config = dict(
    crop_scale_min=1,
    norm='layernorm',
    mlp_ratio=4,
    patch_size=[4, 4],
    pooling='mean',
    label_smoothing=0.2,
    init='torch_default',
    optimizer='adamw',
    lr=0.0032,
    beta2=0.999,
    eps=1e-08,
    grad_clip=1.0,
    steps=10100,
    lr_schedule='cosine_restarts',
    final_lr_fraction=0,
)
Rows from block 2, named by matrix and row number. Rows with one number belong to one neuron. Each number is 128 + 24 x the weight over its row's rms, rounded and kept within 0 to 255. All counts start at 0. Numbers have three digits each. After the name is the row's rms in percent of the matrix's.
# fc1: MLP up (model.blocks.2.mlp.fc1.weight, 512x128), inputs 64-127
# fc2: MLP down (model.blocks.2.mlp.fc2.weight, 128x512, transposed), outputs 64-127
fc1.433 196:134162146120133066125128123110112154146130170135105152116123113136080051125137143132120101140128178129090129118102132119133138129105140163136133143128154115156122143121079132128128093106086163
fc2.433 213:140104108134119189102123120145167098118102089121167118137122167121176141139102105105143139114156099145123125131158146161136123133134131107107115125090113101101112131123162081098145141151152096
fc1.434 126:162116152077155119111134126146096158138102182110147085151124149112123096135131130130145100122132113089157128143142162111060144132129119128130161116118139100120124123162082121178106103121119117
fc2.434 195:150171133136108112163126130115135135124164125150146124093146140148116139129131165156089110124100176116167119078165087114171090112111168177131104132139128140149154127122107153086125100116112096
fc1.435 084:148114130104129121135121104101113169117090141113101110163136088108139112139133127131156137134140099079126142146093137107100129112138100120152160109121151148140131130139134131189121154079136147
fc2.435 107:101154185154088152160115120146168090138160124161142125116137101148127123141140125141132088111133124109118130123161121134153131153114148132108117116086121067095107139132159107086147099126128126
fc1.436 034:141146155115151084083110125114139111116155160140101169148141099144131148130147143104142120147097153160112099131127154096092156146162130122102135136101146138109148130099123163153093132168157124
fc2.436 020:143141142137129079163141158108154088141124099111131104145141098159160170112087107115123131108097118083119149123147132129142146137120176148172112088123129163145132129176102142109171124167075132
fc1.437 040:105131180113139117150104086148084109144096111165118131136137130124148107143149091128162133148113160154118151151093109153141129135176105136132115129138140106108163142131142155182162111105166098
fc2.437 023:135154153146127127130144134112115153142127150102076147128101092139130118096148138131101138139098104081156137161136125149145135133115135165174143091132124134135101107128145095113128108122093119
fc1.439 036:154122130146132168110108130106098102132111107142112087093109158123126138125109169131157154119153124129113141147138180122148129079097090101096168126185116153094098120125089099106170151120146151
fc2.439 027:104108104151122111130128179161153130120121148129158135158105133149137132150157121106159074147136169116126151093125121103135145123162073144140103133126081071135135132130113161124128111090115119
fc1.440 051:126122148122133154157090128112136096123148115117124057107125089153123130104141163145160107094162151148128127145128116140142107142138122153144139133120151150141104120131138118123131134136141105
fc2.440 033:129147136150152119114107154173155116137148134146177128134099168130132098121151116130107104128120170176108129107103163061150159148147085157108120103139074099094128136174120157135101130096110145
fc1.441 036:159141160119163152088173097125150167178149112148092153148119151118109119131097151100137096091107143163127122107153142097084126132153145134135124110151114124148125157166147126111112100159149131
fc2.441 024:146107145130120087138088099161118115094119118143130103115150086122154121109150111134140138102145105116146125157160115142089146091088132134145112160181160140175152131106105122093140160146120140
fc1.442 039:111110155093151113094096164130128116140152112123159120106128124117141104164096156107136088096163118095112126093103120149152069131129142094090133143139126146168099100153115122133157100138128096
fc2.442 030:163128123130163117096145120118135106131133120086076118140120134129107129098099139125091163150145087128114079137144130188138100138126122131155131117150135176165170181076108129141099135146132161
fc1.443 173:128104162098140081137130109091104139133076135115100120162134108097117057142122152117154139132150106065150133173098142133108079102135136121147170133118158141161130130105124129175121135118122154
fc2.443 117:082128129171114174160136169130169066132152153145165148117120106138116125105141113121129109142129138166113130123124134103148144135132108120108130094097112110112111089145164143093129126105089135
fc1.444 085:138114143093157107110131114111086152154103145101092129134130099084116098117125133102136121144151126098133147143109169115099136116142102109151169100124153141149126133172127144201137155093128158
fc2.444 096:100140171154066151158100124153165073124148120144137117115143105151124124143136146147126092106137115112115134129167132132136122148121154129099121120091112073099117149125171115081161114141130132
fc1.445 187:118115157113148062124135110100091140131081127112091119144134085100106049126128152121142125140133119090134126173095132130118117098131131108148156134114142139170127136144134115167125133124103186
fc2.445 153:083129133155106180161135152113183065137139143136157155140125107133107164130129104118149133131147119151113155141096135107144144143131100117110128108100123102112105097110164148100142136100115103
fc1.446 068:116129136130132126101166111154107140134123124123147134126107132170126127142094108136165154174164169125137160127115141110100111125156141147109155129146135093108122123153074117146095076060136098
fc2.446 062:132124128147121107132128128096126117116130109108099123125119107105133138105110145126124143139128091109127101155153114170125118120114172123172122136104142185159144151091163094107134154164105139
fc1.447 119:100156141144099088184125115077109127135139145161083122108121112148100102141126139129128118139156181128098154110106136115124088106119115153134134138148149123151122137117116163152135108072123157
fc2.447 117:133126063116155179086119144155162133129128101126162113140120187118155113113128111096131139136148122156112138119137125122126163164141119136123111125077115090073095139113128102099129138130132141
fc1.448 095:137103131097107123128106114091106158132101106085106115138131109098139113139123132129155129124155114100137138167112150139092122078129081111139186101142124143138140139153163137200147155098122157
fc2.448 088:094148158161115143147119136146161106125152162161152138131141104142123139134149124144121082111121121130128125103147134106153130159113146148100118119096130075130111128128144127070140092126111121
fc1.449 079:130122146105125117116120125126098148155094169099099129136144105115121085120138124124136132126156107081133139165087130109109161095115101121133154099136162147180144111137134140205135146074121165
fc2.449 094:094145171151059149159097114150166069127152112150131127128143106142128129138135140135136102105150126111111137133167132126142124145127161113111118118092107071091105145128168110092146106127124128
fc1.450 085:139100125102133094129139140105118161164084151098084102150131100085129116119136120114156135140148136076140130161117169108098140117139106121146184122125136151155128111153147139179127142078103141
fc2.450 110:097140176151086147158108114172168090129158128156141124114146098147121118143142142138132096106128129106114136119155119126141130169111165124099120121085118078107102140127153112088155107126120123
fc1.451 045:102111114139135145172123149103122145090132092128113078154103112146176130090116127154097093098127114161124155136106103094104085142124108162110115112119127111164105139112154108102138104092123132
fc2.451 030:111137122150152146105094149144135085138131145143143117110100134150122100114150102139108071120123161153132129108102121091162173132135048128128127107162117098107104104206109117155113126138119114
fc1.452 035:174125133149125118137094165148154132112125097084157145125119113091122131136134171087091087101100123129136165107159122111115096143131126088165169125148093104135149170128103130150133169153145152
fc2.452 020:111096146155135118122150129116099109131130159135094154091123161137147090134119144073130106174109114139112170148113121122130132156133151167115141085145114140185094134142099132150122151108129151
fc1.453 109:166135157088119141131100110130106133144132125119121100152125129102141132141109150128145121130172135076163124138118154119039119100128082099128151107125110111147124142163140127196144130079105137
fc2.453 135:125158175153120111147129122133159108131151124165164138106146082139124129122128137163105101117099143094168102106165106136176125156105171167100122121159135100143156136128122117088119083139119115
fc1.454 080:137089132129096122127134130105097161135094121108089124135124125103154126125132124117160120126133123092131136164108142133084108119135105090129178114132127142145140134156174116185127162071112144
fc2.454 086:087158162148094151164112129154157090134170144156156128116140093156109139141146136145126095110126133111129127109149121122142127154122159133095115125100130079132108139141136123070148096124107141
fc1.455 058:122145114125123125144136134127096117176119103153153099114108107178155106151098133145175140128173158106130126091131152140105089144135110135132155126158128106120096142146088140163108113072149119
fc2.455 065:130120128136148109102118121099124132099133125103085142110138122110128155088136142135118138114107099118148115149133118147137119122101166138155118128117121180169135161095142103100125130165109145
fc1.456 097:131112130118101119131114131102106149129088114113083115153111101129148138149114133115176125126172133109120144144105161117073114086103098084119161125137137149138150123122163130185149172075128142
fc2.456 092:105165186157116137145126130154152112140159165153150141104130088146119116128134117141115101119106144113141118107135117113184139178123166159101125123109127074132124125130122123070131087133120119
fc1.457 097:114129117096121108148099129107099153131105100103083127138139114117145143140112119136148114143171133084122126152108136120071130091130087112150181121139143149134158128159161131181132161103130153
fc2.457 098:098156171149115149151120126157169095132163168167150133125137107135122132128145128146119082107114142114127118114144124115158137178116162158092116125099134083149111127113129118069137087118106120
fc1.458 037:139162165164157112154145100177123102163120144127121161155130148117155092126125091144165141125086129113105094076121120117103153107149165128105152154116158147084152094110121130107131095102118125
fc2.458 024:105094169107124089132110139116136152106133135087101116098136123101144149147098111139134168098138109093149114152157090155128123139132126140158109146144123171160137172101118077131167111121144138
fc1.459 035:114135142150145141122165097168138132137121145114157147163130129148092147159127151080115107104128101135115103158152137103130136123102128100156113130102170130115146120152155101130128155064128140
fc2.459 022:147114086165119159150127160102161089152139133151126101163100184093125120134120121130112155136103153160157116102093136114112095141154079143140150090150127114114119111152152114154145120136178080
fc1.460 089:133102145120122112138130112106105167144106135091083132144128102106148138131126141137141131141131131100121139139107145115102142105128096096140179115129140154151123144158146153197125164105105132
fc2.460 095:094149172149098143151108134173172102136162153157145123129135106153126126137145117140122087104120130125131127109148123114147139161117151148097119116091128069122101126135149124069146088126108125
fc1.461 133:148129143097142106086139119148095149186093174131131100149128119129127107142131094139160103142138133109133137157118177127083177137158128117106151113129162076112100117183063117184100106116127156
fc2.461 169:152162123145093122162113132102137151110160119158135110088138150152128128118137171155104108130118167140156125088172086113169094087115150164142081132122121171169144133138106146084137115117100096
fc1.462 119:107106130105095137156111132125109129124110132124127095153124128120140144146128135116175102117187136071154132163117157140064108109112108091123176133128108118134138125137160146210152151076143117
fc2.462 182:131152162144146106130138138130140127135148145152177152098145088144103107103137140150081124133078139117144094097148095119181136159113178179120127119166135113123141127115089119093112088139119136
fc1.463 080:150117137111120093127136110093103139144106154081083125134136104104114129124142118102131127118132129058167138160116128140114129104114096131129157133141143133152137113146147148192123159072098126
fc2.463 087:100145192156072147157115116163162074127153123139152136106136109158120120134141127128139103112136131090111130127171120134143129159131147126114122111101123082087105139120160112088143112122134132
fc1.464 117:121115154093117140141113126105130122120111098117105112147124111118143133145112150110177103118201145099147139156105153126083108088122105096119163137152109136132118135144151146183147150090138125
fc2.464 092:119156154138144122118125149132143112131154140144182150095137089132123102107132125144098122130096140120151109084141098115185139166129162174125122127163127088127132126105087116080116090134123147
fc1.465 095:132119137089118113138104104106128142142091128081104112138105091125160151149135140114146111127155111108120135146124137150083110093092085089147169135135120159152132119117146139194132164094133126
fc2.465 106:096165182149122131142127132153151118145159168162155137109138098141112120124135121148115087125112148123141120099137119105179145157115148167106133116106126084116123126126114120086131096129117132
fc1.466 037:131100117098109115116116087141160176153109124135148132119076128164138089123087148098103146149085094101118153081140170110155164150123116110122140094106100118140096111156149155157091092106164110
fc2.466 020:098114087138120094138161085131164164163093160103114107137100125127122121095160149113145116123126084117144141153143114145161141096112154139172102104099136160152101133159126149132150123174155114
fc1.467 213:127111159115141067116142101116093133120086143105080114132133097106106051126119137135135125137123108098112113166110145138122117113118142125139146140114129142170138136137117106155115114151105190
fc2.467 165:082130141148098180160135164131164082144138128145145153138133129144116180133130099110138129131153128139128155138064135104122138138135074115112115109119127085087103116132151136126144134104152089
fc1.468 120:137109142072126128156136117123111137113104165118133112156116141134137139151132116121180103131147137087152141147115173127058125115127090108115182135138135113152132115142146137213145131084130120
fc2.468 194:145161153140127093142135127124128132127156139149151133098144108149107128111133153157083123126085150113158099091157091124187116133118182183129117126152132135139153128121090132088114089138124125
fc1.469 075:082108130125103109164104112090138098127105146122117099133138067135170141128125160128130112141180118126132156155067127133106078073109129113121139158148125151171131123130162140163123142102144134
fc2.469 031:119137143127177120100115177134115149130126091118130137122143142135133117117138102120112140127119138121144133117025094123139142133136145167160133106131128170124131141116122145082127140131135114
fc1.470 100:111100140119124134126124109105104135142107114120103102150112129112148139138120147137172117132177131092136148133113155133090106113106087104137153117115121147152140131146167129207135159072121133
fc2.470 126:101153196155124128139126139148152111144168166157145147109134091139112111119143130141105081125097147104140118099143119109169156181117168163086125127111137083130127125111122121081133086125112121
fc1.471 095:126118150093106124122105114123122125139095105102093114161114122102145143142102144110159116108181106078139140142116144144057138098115094103139158116109132123135135128149150117215147152105135144
fc2.471 121:107153173165125135148126138147158095142152140170169139112130091136121115116137133152109102113100142110147103094158122122174129165118154168091127111134134090136138129125134114086118090128108135
fc1.472 036:148147139147138124097131158141126135130104104105107122128105164144104149122128090096125112114137091124152146106118112077172162162158117161134124167146124100160075110149140113107148095140135105
fc2.472 027:136131161151094093145118153136139132140133119096110126107112112110136117069145103147089148114122122093113137154144120148091127122149171109177130143120133150187112137127137140113148129178114162
fc1.473 041:140130118125130157116106118145098164145160109170136070121081163100138114112097195118110112118108148115144105122097159097119085108103137126127114125145116111120105130119122112127130136130136106
fc2.473 029:111093149133142174121099121136138099154111120119161109106096146102117111085163109123118135123149171161110119116098107096138116090129086133107153121179109123146112149185118162123122127130138108
fc1.475 094:137127140098138113131105120104109156127097128117101118146152091096136101140121134114148136132148121097117150150103146126090138089114096107139166100129137148146125126172148134187124140097130158
fc2.475 092:083160153149096146139107117169166090131155138164149122126131105146122131142147126144134082099122128115125121112153130124144122161122148123090106116094116083123111126123159124084148091125109124
fc1.476 134:107141125135099085167115127068106138131130139137095129104122113164108109150140161123155098136149181126095151124110163128116084116123110134136140132139167115144120138096115145164144118074107157
fc2.476 121:140138059124154158080105160163154148147135090126137115139107176128162097112126116110132117145147134168131133112137131122120158173137113132115116126085124104069096142149141118107125130113140141
fc1.477 093:132107126115115130148106110089105124149098118084085118137109089115163137140118162106169101114160119116115138132110150124091118103115094097135157117132134159155148135139140127165131164089130129
fc2.477 095:096164170150129124138107126154157109145160165162161137124130118152111108124148128138117087121120147123133123105128113108170147178116134156090129123100132090112117124131116124082132091119103123
fc1.478 096:118129121098128146121149133116112130140144132154155111126092138169135152148092134122167140157170156112126169119152155113095121139168103152111148121146140103115110148145093130155138090049130098
fc2.478 106:133128118144119123127124123099118112115127128111098135122130119115135178111123147131110154121124091122144107146126115158130109117103174120175115129119136186166145153105156097099142136160121136
fc1.479 035:084121108088131149099137123131152155086144151114129092137133145170128140142094125119098112118109115124169156103136121110114161163125106119114162146101158120111116140114140152120114132119102143
fc2.479 020:123123141131161103131122109103157165162164106163126175154104102112104162143116094124135127113144108151108106134154094121130154133156147165093123120152166137137170133153101093134102147156118104
fc1.480 100:105100125108123129123110113100113143134089116093101101136129108111161138137114151116170107128155114107132134144122160142091129088123095089129155114145144168134138126140156137209122160081123140
fc2.480 103:098168176150122138144114142149157119143160158152150135111126098146116122129144117143115089129105143113149128098135121102166141160116161158096122125104127061137114119114130121076126085126110124